{"train_examples": 203450, "translate": 0.12, "color_jitter": 0.1, "activation": "gelu_tanh", "init": "kaiming_normal", "optimizer": "soap", "eps": 1e-08, "max_precond_dim": 1024, "grad_clip": 1.0, "warmup_steps": 620}
Rows from block 2, named by matrix and row number. Rows with one number belong to one neuron. Each number is 128 + 24 x the weight over its row's rms, rounded and kept within 0 to 255. All counts start at 0. Numbers have three digits each. After the name is the row's rms in percent of the matrix's.
# fc1: MLP up (model.blocks.2.mlp.fc1.weight, 192x48), inputs 0-47
# fc2: MLP down (model.blocks.2.mlp.fc2.weight, 48x192, transposed), outputs 0-47
fc1.63 100:165122097125129110129121141182139134118137104137174135153130118127096136147135130167134107095105139122081097125148151129112059134146112148079122
fc2.63 097:155167154111111125134101084142070090137101121102144110137119164119132167134108163098138115160099148137129155159123121125137102154157152093124143
fc1.66 109:137123098059120111141125154097128116125083141124115126137091141152096163111109118144115138105109136107129084143134153124148181068127123144118119
fc2.66 104:124130133157119113113129161135097103117123143114113128120175136121117094116126115148155104183137103138150170156116150182102115096128098171091108
fc1.69 086:119121118107152140135123149144148084130142147159128145117161143099149141130160101149149107114110161153140199136163131099149135096128162102165097
fc2.69 074:133154132124114143143198082128140119158133090134144099149168108112148133134128146113149138125115150128124137109076081149125135159168121123173113
fc1.71 106:105132128188141121169132129138130143132137090105142116119120115098138085163091101146112084156127112157178113122154107125088113131126160118150105
fc2.71 088:088111115173102108129097092128100111130108130071093161115122156138101148149141127157128110165088124157149132148103107135102156163145112120135125
fc1.73 083:129155135113131156151148167110151124133159156092113108132102120115141150134121156158163093146149150134108103105078126164115142172133167165145160
fc2.73 077:090140124118092149128163148131174130132064118111150124145145159113135144099140114139086102144156097157130150145100148145177150116150161127124128
fc1.74 081:143103127118128122182126158144126108142123095128140096140098094106109153168150130142135138120119130158083158180137127164125110115125090149181144
fc2.74 079:125175114122147148117153125157110103194154123103144117115156170122095096138129115131146089111111144158154143163134100116140110154172155126121118
fc1.75 087:136138110158078125129172125107155132099140145123167156103097145130139162101103157185144112126115170134127160161128095097128125106119095123130117
fc2.75 089:134095155126106076103122108158124121126106099147132142112099085106121098129132159135110121136138138114126142106121083124083083116155148180157155
fc1.77 100:117170078174099127153138132148137139107126109191094133152108102143089139120126103145097127134139138115103109154150108135152127164126106089146109
fc2.77 103:098138111116196126184133133137120118124171130155113155119103098139100142099158099156113118097113155145097130158112121110154162125129143100146142
fc1.78 084:134123145116153115162104148150095154125114100153143126135159155140101148131123182136155136171123156145069113134144145077109110092114146099133134
fc2.78 083:131157098117089128117105141155138182141148126147143095160137123156115131117084072073127124126098107133121131119102113109137082128159111149134147
fc1.79 115:143191108127124122141169089101159138119139097152148157138107082145130132145153147140122122086142127112127161128173116124145121112168173145138116
fc2.79 110:155141168110158105109151121088128116140094145133154086121103129142097136134112112117125134102112108155148165114142090141199119120137086136159119
fc1.80 093:114088140097147112164132126164154124106130116075142108173139158128125147146151174149148134121108134160105156136131108110147136086112139171090129
fc2.80 101:132155152183122095130121130134084112135167096144130124114127128146131127122107139101094191155115164149156152144125140120173174142130115105107116
fc1.81 101:128123120140115124141128127137146224200122174158127139128119131126143135114132138171122123158149110138129119131115139137110140133107090139143167
fc2.81 099:156108132130177126105169113131147109192111115088131120112146123117149127132139127147116099142163114094133158125124113136144151153172078103164124
fc1.82 076:110194118184128102133143139155148160130145113120136156092134124150130104145175132161131143178122133146133166124168122127111132156116130131124089
fc2.82 094:075159132123123124151130133140118133133102139123127178144119107098114142106129083132143187175118137162168138153092141117137168156131167132126129
fc1.83 078:117140113116141172168139122166157079117156151135121130120134127142114130129172108119061150150182137125127131139137144142187131132160140109128126
fc2.83 092:143142070136159105124150098112130153128144124105117155141046141115096150110138125118139083119116144135133127092127107109093134135154097124140092
fc1.84 098:117136099181113085119140173175176119124152101154136145138150155120080132081127113106123137144128123122115104127108159103110112167134142110144129
fc2.84 105:163118105124131096164133112175106111129157134112186074145160142172132124146177145105127128092128098139145129134102120111145156118144142119114143
fc1.85 118:116136120146122140122141144132126169125163137178129096126112081141135145136142147138142130170140191126145137132133138149144150139147209145103143
fc2.85 111:117111123101135183114131149086175150196100101127123122139131135147138110155158141113113128137127089145143110113104166135113166120115128112154090
fc1.86 074:111123119165157140129145149124148144151157136119125077122147121098106154142124166177119116086141113102180141105196111104110145126123128122124146
fc2.86 080:099164109090114144156150088129138089062145109082124146130133083122105137124139120159136125114147129108090105114117116112104100115147136117151093
fc1.88 092:149096108132141137133170139090116117143141113117113121119087121159114133100132115191123101135146149149148147097174104077155123094113131145102101
fc2.88 105:105112126138121099099136120132126107089115147158140095100139112156097109093157132163171127106108110146145118117161074139100098156096097141096137
fc1.89 097:113110174100114121147157171141114138076101125150082091133146166110121107156140153124125082089082133137146119097135135134114124130132146148131106
fc2.89 099:153132136148099129176119137169155149151117088141148157142157125119142097101132136131124104144135137090138135146171119128171145111113078152146181
fc1.91 092:127111065121122117110199143152133122106116118120126141081112144133130110106111090145121109086123078127084139122142152095146125102141113135121145
fc2.91 092:153146069121138133145108114076128100118139127121148132145172136164112168120134143093145099121126105131165096107133127126169148101120159134174108
fc1.92 115:119130138137137144136133140163123122095168161186136130116118139140160143104108160085147154138156155137144125177116128160146146148188142131135163
fc2.92 114:128083144105087142104123124154145089068152135158096115118124117105146098165160092163121107113158151124106148122127166146135111104143126113111111
fc1.93 111:112140139139092151116151141168124138131142140181139070121118058139112106111131147130156168118117121145125125110150122140188145112148138105124147
fc2.93 109:146105117152169126145117106161106133141175185139122102119116109148167101151163130135087123145135110180133112131120151133115136135119157167132170
fc1.95 124:122140107139168135122130142150142159145123205083111099082144162145138155111123147109145134138146110130105097112146122119101132157105168102134153
fc2.95 113:114153088109112085155124109118136112158089158091142151115134088135143167138127123119126120156125119154084133155112157100084127118128105158144173
fc1.96 101:142136106112116134130104173157121136145161098128113129146147175145141120138126107149145195127168163157104134143142165168140121115139096164156125
fc2.96 093:122153146149095118133102083110082126118081107136113143119146167143142139127093182098124161119089116128159098118155139154130110145149108132120095
fc1.97 099:125194144139100121140147133090114088134142099173132109110114112112128080136108140165094125139088114120115104137116153108104099107140123085143143
fc2.97 095:113106105115158126129108117136114118153110187154118153140104109125120131154137079091097147108129130167125190158165135152154120128110105111108101
fc1.99 108:107114135175126137149136131186130123137092123110169173144113142134108101160111113143113112142113134149123117136134086141047141122123164128139129
fc2.99 107:105086096164150120124096141178138090145120122099132140118144107157110151156154092125064130098114108147142169157134105134130148134130139131100120
fc1.101 122:093154114130129112122157127173157178090156152131143135152125101122105108138134054082118146145106111137141146100174113131149131129131132129146133
fc2.101 120:130123110111148095127140113141162146138127157167104125109101174135111121122134125075093100121156144155171143140120148163155144137073128118137173